config.yaml
gain_aug_db: 6
win_length: 512
encoder_rnn_width: 192
text_encoder_fused_qkv: true
text_encoder_bias: "all"
text_encoder_parallel_block: false
learning_rate: 0.0034
shampoo_beta: 0.99
adamw_lr_other_params: 0.0026
lr_schedule: "cosine"
Rows from block 3 of the audio encoder of a small contrastive audio-text model, named by matrix and row number. Each number is 500 + 25 x the weight over its row's rms, rounded and kept within 0 to 999. All counts start at 0. Numbers have three digits each.
After each channel's rows are labels from the 100 clips, of 14976, where the channel reaches its highest value: "strongest on" is what is common among them. Only what is clearly more common there than usual is listed. The data: synthesised sound scenes: up to three everyday sounds over a background. In brackets: how many of the 100, against the usual share in percent.
# conv: width-5 conv, stride 2 (encoder.blocks.3.conv.weight, 96x96x5, each kernel summed), inputs 0-95

conv.43:511510501488519484484495504526481485486461496510510478511509479494463524486513473488481524491509464508477467442526468490454530483456493506509504501470515503449462500516519438500465537508476504460509526477500527561507521484488506505491516542500475505486478492556502470478512508506439465453
strongest on: laser zap (59 vs 5.6); first sound: laser zap (33 vs 2.9)

conv.42:493522498532494498506461460512504460533505490494457505537503473518501480483496531502472486463483495498450520508472481488539486506487495489511525494471475485499466486496463510492499487524507507466429476462498508460449490564514514541486488496556473501497513465462489486453496499529505540499
strongest on: hammering (66 vs 5.3); background: none (52 vs 22.3); first sound: hammering (40 vs 2.7)

conv.23:521496498471530507502534495472531482536524518522492494512457471548507481537500499515518496493502524512543507473493486497452538462521449510515525491501534470539485510462469487475508531492533500525517495528499471503535495582531531491515489491514505475491544469462474523506536517474518497495
strongest on: background: none (46 vs 22.3); hammering (27 vs 5.3)

conv.0:512494475508474506472454515504525434509510497531442505479500422507545455484517493495496460489486460518513487516537489505477516509510506517536526501495538487503504478526493456500477476505492468498455487492481501488503531489507501488544522480493513509561507494459469505486537504488534537525
strongest on: background: none (59 vs 22.3); church bell (42 vs 5.3)

conv.48:533505521516508499468477465524491489473522507460475514515500500498543493467501488496444532407455507493473501548476512469512493500511489513466488516475455485531508485471480532503536490500511518537498510466494478523504491485516517499513478503536499521500479501530496445527482512508470528444
strongest on: laser zap (26 vs 5.6)

conv.9:501486509554510491512548490547529483514530574494525532545482472533438470532515520515498536530536483483542534477500493518506473476537517466493496476465463484510496528467496464513500499510522470480541495526474506522499492525514505477518477491495482504506503509530506463519534508499506518495
strongest on: background: none (53 vs 22.3)

conv.4:481472506510524462502527554504487472511498505443513483503496482516511491561513489545531455476476469519523482519498511529477466498480503466497464492519503503455509525472482523493469486455518514487504526510489484562531497485517508517496493562472512509496499458512509468498493489495459444473
strongest on: background: none (45 vs 22.3); crying baby (37 vs 5)

conv.44:447538458491512483506431484498507470473484515506502492506506470492493483530481483514487525527523500452492450507480484516500536479569479500486518516510498564489515529522516527500504476481542496491497489520501481505516504508443448478456521491490498528475533521477518459503504494541504499479
strongest on: background: none (60 vs 22.3); siren (28 vs 5.6)

conv.29:463503513499473491486489464490482473515472497548508526450475481499530503452515501508485528490496488485539463524454476462492486501554465509501496477507515457477499478511480546505489469522523516509479493488501482464467473433479475506490464482482496470482488489510518534540478507493439500525
strongest on: laser zap (74 vs 5.6); first sound: laser zap (42 vs 2.9); thin (high-pass) (31 vs 11.8)

conv.65:483462500539510477462541487455478485526501487491487503486485542482509543510511506447482518523516500550512518501551488496531489504521517481482481445465487503538491505520460489510516529463455526496556527521470470532537500500509455507497489540498486507479512469495468504509529475499534516509
strongest on: laser zap (27 vs 5.6); siren (25 vs 5.6)

conv.93:481525542479457501522543495535507483458502525468536479536515485528497531450533476508499479519485484525468507520501492479535531483492523496521535492500520516466507465507447473507484513467472501537509467490474507515502454493515481487529524459490547468504467481509476484513480477461541479515
strongest on: background: none (58 vs 22.3); water drop (43 vs 5.3)

conv.26:525529482521459573546527519538484472530530481479507506468471461478477529509516524449480548484525501546470482507480479503477543530525499486520469500492484508516480502528501503528502492521496509491461493479493492485430465476468472522511511499505479488520501484517462515504477503471480513516
strongest on: laser zap (43 vs 5.6); first sound: laser zap (26 vs 2.9)

conv.61:476486491451502508524479550493521527489458474497520474485523477514533520529478491494481510512511486467523496521540512521483520492477466468506490506482492499478523513454473484518466506515483522463470539544501474476476510507474533484478519525474468524458477533547532528451531466535512519527
strongest on: hammering (59 vs 5.3); first sound: hammering (35 vs 2.7); clock ticking (26 vs 5.4)

conv.7:494523466512532502551481540562523459514495498542472456486542467501497497481498550503492499485475497502525494484469522507494453472494478500500530476511496517490507536513488525490547479478492478494482535482552470484560486509467479497494499510483448505460487501490546489462504487487524501494
strongest on: background: none (66 vs 22.3); hammering (33 vs 5.3)

conv.21:539470520521501490486521521505491510554508521522539558464489529508488491505507507507479550483484492519553505463493510481485525519507512529539522518503518502509529535494515492524475450491501519490524508554474532526481515502499506488499553528480513497539484491586507488506473507495478462488
strongest on: background: none (52 vs 22.3)